{
  "encoder_arch": "efficientnet_v2",
  "model": "model that answers yes/no questions on an image's attributes",
  "dataset": "simulated grey scan slices of phantoms with and without marks",
  "train_examples": 61250,
  "image_size": 24,
  "crop_scale_min": 0.8,
  "horizontal_flip": false,
  "translate": 0.12,
  "questions_per_image": 4,
  "encoder_norm": "batchnorm",
  "encoder_activation": "relu",
  "encoder_channel_attention": "se",
  "encoder_depths": [4, 7, 4],
  "encoder_kernel_size": 3,
  "encoder_stem": "single",
  "encoder_expansion": 3,
  "encoder_widths": [32, 48, 72],
  "fusion": "prefix",
  "fusion_encoder_width": 128,
  "fusion_encoder_layers": 8,
  "fusion_encoder_norm": "layernorm",
  "fusion_encoder_norm_position": "pre",
  "fusion_encoder_activation": "gelu",
  "fusion_encoder_mlp_ratio": 3,
  "fusion_encoder_head_dim": 48,
  "fusion_encoder_fused_qkv": true,
  "fusion_encoder_bias": "all",
  "fusion_encoder_qk_norm": false,
  "fusion_encoder_parallel_block": false,
  "fusion_encoder_inner_norm": false,
  "fusion_encoder_positions": "sincos",
  "fusion_encoder_connector": "mlp",
  "init": "kaiming_normal",
  "residual_init": "none",
  "optimizer": "soap",
  "beta2": 0.95,
  "learning_rate": 0.0026,
  "beta1": 0.95,
  "shampoo_beta": 0.95,
  "eps": 1e-08,
  "precondition_frequency": 32,
  "max_precond_dim": 1024,
  "one_sided": false,
  "adamw_lr_other_params": 0.0017,
  "max_grad_norm": 1.0,
  "max_steps": 10100,
  "batch_size": 128,
  "epochs": 21.1,
  "lr_schedule": "wsd",
  "decay_fraction": 0.3,
  "final_lr_fraction": 0.1,
  "warmup_steps": 200,
  "weight_decay": 0.2,
  "adamw_weight_decay_other_params": 0
}
Rows from block 10 of the image encoder, named by matrix and row number. Rows with one number belong to one channel. Each number is 128 + 32 x the weight over the matrix's rms, rounded and kept within 0 to 255. All counts start at 0. Numbers have three digits each.
# convs0: expand 3x3 conv (encoder.blocks.10.convs.0.weight, 144x48x3x3), inputs 0-9, a 3x3 kernel for each
# convs1: project pointwise conv (encoder.blocks.10.convs.1.weight, 48x144x1x1, transposed), outputs 0-47
convs0.36:111128135104082156099147131041172179164177113110121155151120162114116172115189031138130104122105089149080155133124135136194059122134169106146139083172131110105200165153173122102177091091157180146110149128146138114083106135094061077153146140103140111125138219143119077141
convs0.37:119163117178235126072163183088143145158074155113157126134152125143112093121099110158116091060146181137079168135120107152102105111121123141148097006096148158082103140119120103148204133144170138143138067137147151131099085130104087134167114151116178145145142133147125169164
convs0.38:098139114176105137100096112118141085126165143080180106112110129129148097106121161109174121143110099077101108124067071144146125122134070145100150090118133105144106177119159126083150136157061159139203131134125109154152150121141166126144145166176198098067135127148110149160
convs0.39:134117123112147094131132198145124191131050100125050116102187092109149131123120097129159119149125144083136138119143106102134125159120134115084192107130187084154064097120160186113140092130119154084174164157146135065079116112124133117133150139095119106140123121156128145185
convs0.40:172075127139132086114181146100113082119108192194136197064126170119171153115168108099103129087079116187153132084159123093090165128164124159142143165154100141124074159136128140174132114103141138155132096120158175143135143139104116125151174131147137158156126166095126103120
convs0.41:120174142123129115168106090103117116106112146132115105127114102144101062165181077156095102140124164131199112172134172148163135137131105095090151131126105123149141164159102112140097113060153122184094150186143076146129159187129124111122178122097103125136144142118154151148
convs0.42:131082147168087055190087145108117117125184075097094072101132045156167119131152103172100101143143095110118169121106190138167079132105148155133108088083159129145166106179135127135108148057119123155178111101088090173111140088120123159143087103158123139145121131174171059121
convs0.43:134142143128154192075178145099166065117137121123161100131098155157166132145166158102155092120111178121171131154110103117096102110100140128153176129204122116117086064132167099093193131136071157204104062122152132133154093156113099144103147096138090154123100127132158118144
convs0.44:119091182118132144124144098121138102152115144146148106110124154098135107167078083118115070092145141125135153140136088100184147097091122154156158166158104162148156132123152162136086160166111127114093146127135133135156125111141087095105133065095129067163164122126068112114
convs0.45:088169131132131143087123135211132137051173122107145104120130253136101111088096070103150198126134082146089148121084110118141099116122152222031089070110119152144145084145138137074129139156082127087113175124168161151162139202084151102135140180084176135091080099128143139135
convs0.46:115116105123163140150133164082127071125130143153119178127118117123078111153144146166126135155120094118156073076167163078124085110082144134152114139199153090089148094117142171107164201124183130055105129125099152167122207152092204080170067157108082058126173150184122149178
convs0.47:186109176159146162131080148115156080162123105144172096143112101125110145122156100137145123105110180174140100120113116116173098140074114122123143067112137088087198128171160102161186139122125196166137093105142114100070127132160069151148145067119132135133098169173075105125
convs0.48:135144140153125166122145154137102169105114139128108078115131136161041076150080141139146126126100104123123073113137153095131118116119087068074164070099134107168160125125112143118154111098181136103122126092074163131176077137117106157106123170135151153154092119152121170106
convs0.49:149134142161163090110153105164110128144160173117108146119119103151141098126066171070214124121104064102087156120042119129150183146080062169160103157123124180144128163143119196137139096103156129221117122088131146122089194163117096123109091173188136105100153126131122074114
convs0.50:136119151122162137153103093072121106068175135103067118082088137122132064119161127138129131152118151097159147095121165134063128141087125148119133104140112147185143092135113137136136157125130148141136154130190096139121138140129110146150143123176139127159094128154120117041
convs0.51:099118137118117152105190103123137107128144147079090082135142126142139095136127081125146078113106159086134116140240154151137112134165116158106115107097080179116113105146151147118135117134101113110139142161179123177174116141118187145102156113076135136111097109107095116116
convs0.52:128112160131085136118086093152092145108108140180168125113088167134124117143117124109166144113041167156098093131174110166082121137118132125096103160146150108136085144134148158149097116103141112104130114168136096169144049158140123159129066067136139142142173201121094120124
convs0.53:170124116139159064151119136181115124091086153135126120155189146135134107137103140177084124097098104129137195128152154136110135100126109072109111078158198098159114165159136141132130118130131070169144134162141150137163123104130150087095115149094133136125123162117108132087
convs0.54:115085091161112083145168131091092118121113179103134128140102094105076098165163054093157219128137152103146135051138118102107140095165146182132083175121151101164143130141211148201141076097112156111153161115104153135207132216156150104180108136145138188160171128136148089110
convs0.55:131154158165106119127167088141140048156101189121193182132140158115108122096146136136106103086123145173158118106107195119183136076145155095170117101135093138128144103105075144126169128192123135155133135145089147172151180175134061157110168125159118138153167129171148133122
convs0.56:128159096121106132106173147142079160147116103146127093171088180121138140104139099180110103098104119142144191090228131166155170115104074117117076162180232123141163122113112049079111060138176106106097103063137132145183137138133104177157210095076110165137115153131185090088
convs0.57:076123159128094076059162190114164155145162076110081079124141187087126113133119167108166139160066131185078141072092109183151173131142148152092087135123069140153104170099137118220072052092112127135163125102142185126131095160140049086115130159122143065125139127151101164125
convs0.58:074119090119102126123186142205091155132127083132111126151123142154129076075164171180096157095095155163092150105148141149160153117108126105071185108093160130171127148198111141183131110085088158131134129152147103140134114183083057123156174118133181103135103109187123165102
convs0.59:164095124150160178136135165145097098095094116103080183088142159143078132160128087227135148125180103141150161083119132112037136133141153159145151148115122148192137135100104129064164131102159155125137143090167138156167137186156196180113194138114083126160142113133086114129
convs0.60:133095110121100119144164162117103153126132136114158130160110160138103125109112209143152131141130179140063119103121135148054131190112121095068096114158156152172122111077135145121157160154187192158081150147130071116131144072120145143139131148133130114125101120139097096131
convs0.61:115176158193110114122137121158121095132166107087151126118202106153152102115104123086119147132170170139141100123135131092116140183133148150126125134123142160079120130094076104166182073089128095143090150173144119123101095163124111098132118088131141146107140098147129120194
convs0.62:102097129109142199147151125172079155105118157121115094119135142116108105074121097151063148137094141157150148101112171104074140119132145141116114148138144135133084164113116153128090170153150098116152134116137189161129131143123132158163088137100087176166063154129153108199
convs0.63:168081111165093112143146140115134106109123130144153148126101157177115092170135128116103153189150106169123178164119185066124068117146159146188161109109128124116150178100139172153128159106180180128125079156178102101102107148034114173174101111105150128135147163090111107125
convs0.64:124115135156107155121184135083127110134114158128141168137066084165166198157100147174101106109220168108120031151209144130084065154101108140128166105159059117129110113132103129116105081065126148189124152167168180150044097138160136173071148156144098131175176147107142111117
convs0.65:137148127158174122170173155093143110110149092107103123109138139077169128129109116116168073194105117111170090139114133120092036161124095104144085152136118140129105156122117137135157129180097140174137116108188147158146148159121115101151159075114129132212118145157143221156
convs0.66:164202135121021071151116090131149170179148110066134187106205153085070157093167117105133165130145133109090078101132107101099109171104133100136091164158090078140166154114089131134071168092147150120110147149132153138072125130162138186126130109077161107106137117128108147096
convs0.67:118073091119083202166099142103115166109125143136110102141083159148104100203097075130166104084140140165140101129132151088144119115157107162183150106113123177129129201139152131122109167120138139159154133137094107124129226131074102161146084106124102113117108255197090103089
convs0.68:135127064148122138107077145101137146119143087100134193154190153152018103135144095170134140145041053132140203154136124095148178114123078123130134104189128133136101147083042098150158123123129199072143127122153110119106102138159194129105204144188157193122191146141149130048
convs0.69:079141124086123150095113124150112092123146163122145136159146102130137131103143069107132078233111098119143124181116103142081124167165160079136140189102112112113146118139186131126175190130155123081175116104119102047112148138139092150092131122149094109055190096085135121134
convs0.70:180112135072122158117129149133130136141149110149199136139141091144087075137097138082124088180152102175160114071152138127125137175123136155110052148139110124135125134164122155143130116119097144168098124153105154125161112125158169090117119170124109098129105149123071197144
convs0.71:154142151148134166136147149089114091112136121081163072156175183060149136166102107077133083106108170103133146138157116143181092160156120136118200109116123124073125068129206135130171150143099092084110100095130129150122168157196122123135164126145121107139110118134106129106
convs0.72:090177124082132076144140099130097073093126113196147088127128113149097131159146142161158101090125106135120160146194105152066080087115135136138152128112158133132060142201162156075091176177164170139140099148084229124102117124189000098162109198207126138099139136155145093134
convs0.73:131166105131198141140158137144100105143187121108091132116138189115141101235108106101140100132170146133166103190104116201154153101149123143161095148082119136117064121125111131107151094109136161139111190132107116148148126149082053157091172081119173142135176185082185141114
convs0.74:177161162176114188137128144150113146162099115135125135109096116130097125103119173131110152146123199119077168123171158135122126157151148166119133176130115110086103132174111099124116092133127174108107125135145114062160068105081126148110126155133138147102133078131109126127
convs0.75:148142199185160087130116107101171139127135162108194103094164154151182166143129115123123090209081128131203191136140133070147162167086142134112134153156118179111124094147149132153104158169094128106099176082086138156143137143155125111079170094117145115125190052162135134149
convs0.76:130127154066124159112132130143186149117141139159096153143100146141082060117117136149157183142097148114119158136108106171085139086122105148157117158106123123103121121149147114123158112134137133099076176125175137117122119158161177083146136151107141088147168102100116118096
convs0.77:108170124209147110163158110162120163142095133150131146117081127104099095131148155188110160162126130109093138104193172120100131170106112160137121107094155125122144103103104107073144168141120157113068162140160110118134122100142081159121164162065130171108130107154141077176
convs0.78:133127160094118114126104166117064096111122130092121147130159157023132139145107108096107229103136126071111102112078116124107118183135100103136101139165141117156122174159120140118109145210140116153223139080170141102175121135136151131129109074189113162104132099116171167101
convs0.79:101128130128145106129093159172131131100117132172105109097155119153098146158162120150125090168160118130067192103132140147069178127128135110125087111098095141072118151116072149095107161109149164123071069081117063155147120122111099099154122126106133089114165144111097147121
convs0.80:111135121107091047087143172100144171079137108094113188185102133124086101135124146128094166156110101127105163120108102049120119147178120122133112129147115119102177132118065110043163121118165109078103169133199090140146195170150125145121107091130134124131127195140169138131
convs0.81:130178117177165125096171134133158122133113067178142142111178120162098176091162118175129144134163104114140134138112119116109194141112148139102091156125109100151120104154073135162119084106145124188151111159138118165126108158120099182100130072135168102118115177134055123081
convs0.82:090125206136134111165088126138102173136129165139082147091173142155138113153133150106048167087071162168162124122078139147132145102142132146140064051197107163090128132181099124186175127140157120158097177117106157104126155152162108133171116130132121090163116077112146139133
convs0.83:127111122063213176102144146145156115180173146111112124064115197201138124136146130119147088177124103213098125087068121065138127133140130151081128112105159121097211063112091118145165079088101144189150127128121136143130119118098109062040146102134119104129127142095140091124
convs0.84:166122104088134106099114155129080148114094150139111129132142108137183141163149098126106094091184147199145136131153157152107144119091121177089133123091135088125165164123109124154103159153031127133098118105149093117147102136148162063138129139114114081141145128127151157153
convs0.85:133211154156089138143095176078055145177117115058141175109098128148087125126166033171151088124136129166148151191107066159111155122167093129155122173138093097154193106161162056140099191124150135080119125205103109072119155154158064186171126112104103161179170084151243093121
convs0.86:154119125145091125119175135114158143168179150073077141110209158072094173130119086075163112109163175086125151122145140117126171150136150117116109119117105111133176154099144158116068164133121071092104135113131117095162117138138143170144109151146113074124144156104135106114
convs0.87:138208105123168175133120176115142159115119117120191136146072069102107157167137105123134122151121114091130094143101141206111050212091113150061052150129113114125165089119180127135101097128108167143119141146141085076145203099126134069177121157150122132090116184218150155136
convs0.88:176130060093138122117137105109172124134092139176111097202119154142116077126120134080099112147092185142103138143174082120101141099158125097098074107170159085144136174103103127113070119125159103137127086186132160136093167173136143132103081116146125110118118151172135135134
convs0.89:183224048100150099186128145214107157133120118151170128160100032155077144148145109128098201110083157116173143063117097128100149118153095068116114146107169081159120130140097169128104167163098122126143131138119189141103137191213073125118138109172070173111187185136109150127
convs0.90:119141144142135096104119105101092141119160186147149088150061174147167204116139076183104178080092153137181142155138143156110094087134157057104189093157130122120161192102122139105102095069090053140155107100091141165129170103102045173194148156104159152160138132119118133185
convs0.91:119058055125130101085120122096146136133067145168141101098126152031181131099077100128101174122075100103123128081103113130027142153093128099161133115144095104069113128101061115130119129158142072138115154174066108097171143140151148156161170132161148137124122152147159163117
convs0.92:186145110137164142139153135117119116213107113099084153183116076134115098145175161092107135157145131131126167176148105155108129140118116127131107130115152082114077110126109194120106129126162162142147168165158132116156059062160089125112116161147070171108126112086139083145
convs0.93:147036129154124161108108163178164162098113140101121135118035132145078116086125135078110114107054110102157149055128127082145091129152100139083151099162128134140105179130108151149108122130146156174120131094127172099105114145169131145151175132146084165135101197121128111093
convs0.94:117153130095131161090153112144113163155068132159112129135132135114156160097149150211123175211095131063089143123113164146119098089123134107149130129116130104134144157132083176150151182146141117129153048170172120136132132078150092172086115092129146117114140153156160147065
convs0.95:163136144161146104118099172091080124098045151129157197093111110154139093150147097111107142097145148138159157109115105127152129177080095069145152150136137122164129123115102146078129104107162145161153139141171130110106120128150129122118144105123154126155098141163180146119
convs0.96:112144196103056108092174119112144122191152164181163097098140103132165099108123107114152123122215085118106105072121168152108113127085119079136088111130112132150168167127102122106160158143044114103119120153194132137089180140111081123170096068147118164140159094089171148131
convs0.97:094066121130074098091095189143140138177133146176141126105113072102109095107138159165161145156118110138137151125149088079089089106181141104139077128113139121096108128139147111145070128117142161181131203130157118090110157152099104095122113186117114130128161160134119160150
convs0.98:172111086086155141131088119116156170123143139140099121107176133120125119093121142091086106120125147125210140184124156132058133154088127180194125159084107193124096123112124154202118174138112085108147097132174154170117109175066127184106144180171081190154162143116141152135
convs0.99:097143066135112126154147154156141187152176093183121148134176110145122130100125187167134080135137141101124123099149104092149166105171204158163177134123157115081086141076107154181035187103071148112140116094194136143138120157063122130160065149130126088153197137112104118116
convs0.100:102101140086115138114093126092115110105150104150106187161129095104164102100147094139092119115091152141091127170081079101136168168147108174167134215194103184131098114094130163124073130113175110127146098133129119197169087164149194114101126121123113166142119169191116141088
convs0.101:119106133104101148139120104108108142113089158141121132108183098115083139170134148103171118130134123156091111144108138142143115127148156149140165077137116090125112120074148101141139134113126117142124159127185198148110160160125128122126163101107150105102153114164107121135
convs0.102:118123163153124076147130128139088187130126107143128137088127186089145124111140123147126140119167127154121117188109204166125147133121154129132080107068113128136077114135057110165076141131190150109128115126092089131115132138155124105130140117129143124125089115146133111144
convs0.103:117115146142163124170113178165143134164128117119102135163109110090123121114142145190122152068100124117132139116161127119126136098121126151078113160162113102144049082139136131101109129145151083129153074197117130140127106147135133070132127140133154157097161171123102166143
convs0.104:124067154134096093125091130136123080144113172117137096138097100082096091131129090183110099135074116196116120098126175149116118124097168123119121116134085182161141134110101084148105135144130110124152159099148147149183116138197154078079140095143116169145145132159068077135
convs0.105:178156148128123112093152130114129166137125113096138110147127103121126153120212141117123139154141141104145120148098111106092131130101146134109142162122127160142193107121120165142082067147072146128105134143164140144170096153071145114112146112087105155114146144181118114142
convs0.106:147172105159136132141145169082127152140138188101073047117107133164128163146138140116101165199102124203158129175167130086137160167129150066171148087187149117151158148140136166126108122155113062158133146125132149115129150151121159071152177162107134151061147123146074111084
convs0.107:136155142186095102125185168061154098194092142115152151147159154111137086114080120114126113135087125075098128150111095132096119102143163148129121140119062100112141134106126133129095166125132095088156106124118155161079167152173065199124126146050139152072146198177153126170
convs0.108:141127152142115128151158150098129122133136142141129178052146109074161184155129113147101154094069119159097159132148187207119057116063154085153065201137110139104118183115084165129171155111103132141052120126123084060098084064102117098167092153131127173132133131131134135168
convs0.109:106061152117150124160112134197108129107136118113116103070159134106158200101112133121156092199110143089129154103150145115120148110091096175071090140127146121079226076074194111120124129188039145109098186025154152126098104149117093135165089134152153107088149166159125095167
convs0.110:150116111115104125123151161159202166195144130106156157195147173160104124128132117168156174161097096127145110159079117020099159070163129177175077173094197122096136079155067151181168112152166153115195100102137120148185132166159167132044170103117102118118137089160160157166
convs0.111:106134093117123129155107135144124158116139207107097161128066133109094074138105122139175119090126112124068194119172134115145093132118113087193084122160078117141086118158073150134140173128119101095130095134178104086137115111130166149119099118121137122131140153116168115113
convs0.112:174171083113121124105124141146074101191079107126118139157101147060163144085110103126165134093117133105143130131112145146184114123153116109121152123104076137154152175148154125107127078061110163181182135133142130136172200217064077141116085149133136120164135136097130150118
convs0.113:112162103084086139121105107185169148131093132104101070090074120121158125075088115100195089107155078163163145111097123111167153141178111068110112120155090113157144097147148132114102166141119135140112225183172122159166187108154132110159147097127070120163137071213187156131
convs0.114:145142129104158166132087126167126057140148113154124208175158103129105078143141123098068071162206116091142131166137179123114098139142113104117111119129130239165187126126168101132123082142157130116119130154118142151121179144107147107105136169117141132137089124109151138137
convs0.115:145141123108087157130140138044184136120122146168097174115114066158158170137094089062152125096102083140118090122133187108067159064120126158135130117148098076109074168088123159112143162157082139116090089117135132190060111123185152140139111114115173110182117099112092094133
convs0.116:153108159103122101104091131119129125130133149124062163121093116126153139118132110082103148182107106155149171107131177102116087071133134158092040185126070126186126126186107161146127123163078131078104151101160146150101152162072126150119124087132178060174153116158130149121
convs0.117:082140148193138076123155121130151095144156126073136142142082189143152128131137085137104141120114130082103141081199111157146125161154042202204163110064143082172156153083181090038141126134146186132114142154146120068148078157123115061095131048125143168142107151138095062078
convs0.118:105151120182129069130133112119153095075156189119081114166126213161157190049149169122190144096102168129065117136128103163126128150119187169161088095131124159115099110117124163143138097184109174167090135142063112143189136071121124094183173156120128087135195136112068114204
convs0.119:099079127103137108128109168115133126086072096124128119082127140113146148097135133146132110165122127113094097113109090178121140101151101162119157129173159108148089097129089130095146122153136106113105183137110089118160127125198187129107139078087127106129140130153152162112
convs0.120:134115069128076110078148118207150020156192107138103130106174163117097159141099117122103157145127088126072127130133107162102146149094113150120140126134159105169120096085077153126143121114176170097118084117083169114123160120192135120159144103077159135089136116114107181132
convs0.121:127125151137140091137103186175065143123112067173153135099108136190155070143157123117090152166100120125088123127148098125116150145170135163144104089126150142131083172133118095124158120098127203138130125143133119108133125117130086059118130144152188180094145133174158137148
convs0.122:164098144146144135110153082094180125205110083095069139132171160131067174166112117120125106126191171115156118186127181097094136220157188165114126105119141151120067081179127165174078121161115111104171141043117158128131096117213180153099172183173141141133117100175149120132
convs1.36:157146193120113113110152132140143164164132153102188130172126131144162144144116157103166183093168142089078199135091113067059133105169126118178135
convs1.37:140110091139209144081125094145103124145187145101197110090144152119147143189070106157180080115136089077090175120185143110120129112094094112121092
convs1.38:166129148139150158175143137158136106161098138132136123150135109111133104103169137121171144134125126099131079093103178163148112143105153121147186
convs1.39:154153093100111145180180129154164136115151152138134163098105157164156100151069136131132091171142154153113121168124183151140164126120111153134105
convs1.40:130085110181104139136156161141125126113141148099117112177148155215132073134118129137144127150113159126100171124157148115117122156160149097117104
convs1.41:078144129112099071150162201139153166132143114114124190069123149111124147161121153172134132122109122099127139232139094115132061149136158116111124
convs1.42:192110159096106218180116052146195123141136122073109172166194123108108128079074157143092201051120128145090150087113155125122112090194164167047145
convs1.43:105103100124156133100072167156087150097156093066192043127175157139152159177163143135184072148134146150117157041100071091092081134134148103185089
convs1.44:101124159137176153126088124146086136118168112108129079105212130098102118145083130127132161131100114129133142111153155116132184089134088124133142
convs1.45:117122170120100124187098145179122162196083136125124137204164145149210135072154160147188169208080221114169119065087107150151032153105134067073124
convs1.46:114057121081088136123124115106107208164114065155077096128179117083146161157096126172103087057103134118156121136099192085079104071160105133104159
convs1.47:105090209150151119070125157171160135091145170119163158068175137110075125149140122125151069096134108123136158103099156087138107144118168123120125
convs1.48:162109151130092120062130099165122123142109145118155118092143156133200150138096166090114027111168121114120150124109181055130174111128092134091130
convs1.49:069089159207151164116131104155067083139147125107108099141186097143130120180119154168179102145131145139118064097097164110166097090111094125097113
convs1.50:137175113115126134094165083119156097180145185106183117122134124102153128137121102122139200068128153197106039112091112067123066124094140097157171
convs1.51:129136122146178134147124090156105172112104124120126128136156136203099175075035130121117104132079132135112140134103148135168175152127130134090106
convs1.52:136135128186170116126124122199111121144112066113146124170138116124160134114140110123127140146118102081150117135147150127187068153074107116078115
convs1.53:145122126129176153157143123136161135133105170140161182092084158164118096171115102105097112099130131128155103156114103089162150152117092158114170
convs1.54:182209114129166042108202095086119144137103121127051081146131155130145137044096109150153097065153167179117082188124142139081161146057135126104143
convs1.55:163139164148155141137099167136099113168169177110070099096124161151126142168109088146163142052091179111144114129134083135114168101143120083153180
convs1.56:131115108158073064175141100096110152143127152148121126193170087220154155091077132170189105115166036177075107136144115140124084085089144098167098
convs1.57:095138113113137151124110100177119135117104155117176097150147112188101089158184095113142155136090138117145070111117167093106141154146204131175135
convs1.58:140138168122172129116075103059147081120081106086136155105121199147091112163156099097128098123120099145154151094115148141159185150164157169056179
convs1.59:131157125102084091182184116102100122111100116142103109150134097096192165185147109129172138140080128137115152154085091174103122096123138108142171
convs1.60:091106143094120153155087125108105128143145173088150063136130096111148154151122109157093109110064153153161134114140149115128110129124093170146113
convs1.61:068145128136124085152100141156093102124129122143115103094120145137132131164143112138081109098078128102124144099128181152165144110147110106090136
convs1.62:066144139169109133099118119102120131113104193153089113105134175121132106121148129176148113078131165120157144132184156124081118073101183107118095
convs1.63:132139145169104119095083132152119064148122177102115117132053138135135084158109062119103114160099137145121109090107123095143094126148190052172130
convs1.64:105163144132134093117067092155152170175062116084200131146123160155180159109175159125179092141128180122132179078060143101103160152154132086123087
convs1.65:151149139151123121059083111128110146165154136122170073069124160110087098142099149190155105069107104131090208072112146114089144121073088116145074
convs1.66:216140158111168110184127115182133146091157174159110115143093143140173193161116151152130075078181121177200149167141176089042060172104108124206113
convs1.67:200158200101149124099150095140053156115152088080151114126209106136162093141129140142159144111153120075183195015111119147058101106158068109195183
convs1.68:110124138151152121074114138140052221191183135114115103122195063141087125114098173141068117078163117047060136132087162159103153064133151153083129
convs1.69:077120154107180133117103177160148110177093147107108096136121153120132155190156130164138074176090115162105098131110135159211112104168164141114125
convs1.70:111119225157105152142103167155141147180094180169146041110123168142069144135159079179109024157139143123146080103114086120078143208135178094095113
convs1.71:127114108096152132095144120116142129158111154117125100109117140164127164151079072103172131109061169129136138093132128135140067133127116092122152
convs1.72:133139157077171145126128153107116198106201082120144111174131114175170054094112182099127134089156067084103173060109188102136105124166113137076105
convs1.73:069114075113102109098144092155118125076165114106194106058118194149131091123109145121201095098144124159077159078140090150137174138151089140087094
convs1.74:144154155076212145147139119150056164125008143067051094103126127164127130100128198098095190156135101094077152184132100143091085156120175109084094
convs1.75:117126126143147100055090121110113126168061103145115060110115140144150153163081093122132128170044139150134105083146118153130145117142055125160113
convs1.76:142108160121107064142141127124090103163120176132117100122151105122170164123112084165141113132128153124107167153098144139107067119098103164130157
convs1.77:129140160150142149154118138104132178150140108115113132115103160132109120155171157118116109110116136142122128140072087151154121141098161126132142
convs1.78:209159176110149176066174105156114168118118099098085165128143172117125100107155172117126131129091178149169087110132112144112113159097136077154107
convs1.79:123152126109106153187113059113124111116167145164159064186100116140124134169144087151090113125074093132111135159179165086107136084124185123147098
convs1.80:089173193184152164154109132133116172157067143120032075158161147120133113095110175180150151039101187121074083101110150195138111122117117096129116
convs1.81:146108155052188123078131139148040162097160221138159122132110080117074072125117132096173168127122184157100139155052101145091107145169106141127134
convs1.82:117128145100137151115116141141138090178136110128113105159111149154107110128168124130191116145140157137134122116132132113132115160086142130129115
convs1.83:037085148136107142035110189174073117093079173115099137077144156091087128159183148129115122118153144132109153098103134143083178142191157099177116
convs1.84:160188121109129112166123160138198126099098168139121116113131114135126144153101093087110090102122108104173132146171100161121134174125099093087102
convs1.85:098116150111067143084145105177191144111097115126095145124112152188097104131102148151188134119184083152136102108144151097141136090108123134117108
convs1.86:123114168141154094153138143168136129156123137135139075141097114188148123143195098127125129130132173135116103075103116096120087158151107105148108
convs1.87:162174153182176151131140144167108118128141135117161120155136115120083123144120115160146091170203139072117170084111186128107140146113090130079164
convs1.88:173167147164145115155134145143141069161163132139159092148117142143148097142080152123118137160137120075113082171128093149080071154168057119117103
convs1.89:153118185203161137055118138138097147172114137155066135118121134144126030138142167109115166130169144056118166119112122162063156151103102097104167
convs1.90:127168080138110116192144154106190115127075146181165140142150074097145133110109125142096109109128137111052129125105099177129130093180105078104119
convs1.91:156162158158131171134139068147112133105093150122095166150136123126127113165145128134138161144155109146131138135098090122190101114104114149058098
convs1.92:113172118157097126142120148131123130145129139095116118136098160140136124133142093168125181113162160103175143132138125160118138122101126094149171
convs1.93:148184166201192109168171083134105178158081137113090104142170148118117098097157171146171159072137178068135159128152157168072090159124118123107111
convs1.94:127170090136167162096138161127114117104116133118109152143138145199112132139171159122091130133133122099122121065123148095130186150116134192107101
convs1.95:120159098127108141160145124147113121148133124159097152137120155166177116145142081094118130131150160110178099150094133106145150160126131124128117
convs1.96:139124132192129194117145116132091094096113094091104118179162103140114134106151137146121177126230114131182136094096121069122103087103127130070173
convs1.97:146147163171203204094187133101125160134166141159114114150099173176186053067107113097049201054163144066141161020124175174142082180104127082161132
convs1.98:117133119106159165153102108146147190170134071126117061131169157072119144100115171139135088096124133131133135143132110135130084103046092156134076
convs1.99:124109098107081155126122110131093091140083113164147061045072104154119149172165113142063170178148092091170123142156135066093131160159146119160170
convs1.100:093143143187144176128191096171122148172085102108124089152153085122090120059077155112131180074145163133067128143101108041103088091081177111162123
convs1.101:106093120097126186142214131192149174146111142103133128111121035158147101104122103119125114154147097104129149099166126117152165130103099132069141
convs1.102:142116125096150160103160107130105076124132112139127122120129139137139134145109176133111123145099140158164152087097111146135137154110114128130130
convs1.103:152193188122169122127121152124096128092109168110172128109150126146131032077120197142101127085154099102099160161115198110128117109145176161076104
convs1.104:152152205195160132135155100136098164092103144072089133222193137105107091141121139152135153160111174126115111154128154095146157139180154117144168
convs1.105:179151087149169090115185099074146157158147185131124097098115097130119114160129085137122164128199137121099099137078104153127056170119115068170146
convs1.106:125150085128066117184117164148190132144141150085119213101205141134128078177120129115129106186035156147142156179097092107100149180074160075139128
convs1.107:108130163129116161089109106179129131129093111117186068095119152166128084104111157155114124136120124125145180149082097159086104154085165099112116
convs1.108:091095091163129150118127184117101084118107117175197120131127134147162127100187105171120112152070158109135150137123145131135136111198125148107050
convs1.109:137198148122112152142118141076113153145087125109133114128181156144139172084161171182117151087096149153133150122135129197165078121181134087104101
convs1.110:150110185158180099113091119079106092140079129135103100116091162090159138143157135084148078141059126123064138149088090074165131149117090157169155
convs1.111:117167190169159147143124178119127163175140138097130096112137177147095090102091123136135130133156130090130165131150099186101099166124105112118082
convs1.112:177118093141133202117104086144089142168125094115189116110155084147124160088147206090140108130157162085073157068148123149125136093155108091104118
convs1.113:144154120120097163180147167220188133141098111100103191149190093124114123144115132124131161143170131154133147120159159153113113121111107153085140
convs1.114:094140130128095069143173127163202114122150154119156171126155135103070153122151137147078103104197168165111130172147143116181202165116170120113088
convs1.115:176141139124145151158128080140130121153107120107140083090115117190128177126129088185199107126129147093158118135072113115138144113113076131112130
convs1.116:119159116114118169115123119211143149125100128127135121162147138130099123151137115138173155108105154092171117131128151150135091124131091130105157
convs1.117:125115164108128122153119067061099127122155128174136174084110116143091142034088153118132196112125191155109083137095101167209112114112114085204129
convs1.118:106173152202186168184092163148161112126103146115124099075160149162238126079192123191147142078061166166160110145084158122109105149217119113139120
convs1.119:104092094174140174106136147156139172162107099135115129101139122165118150113160164170198124113133110069115136138118143085074101108099170135106121
convs1.120:132090162164184149135120118154138122193128150130153090061162122146149108120151157156164112060086153099079127138075123149128083099138130097142142
convs1.121:104138147094034130091140106140103139140104129101161131088134138182162121146127169122165058126183108155145134173118120125140138158122182086144102
convs1.122:103149200095101152126110117088184126157124110112124107137133131149144100170083105172142051115088194162144084181142065171114079147144103122111060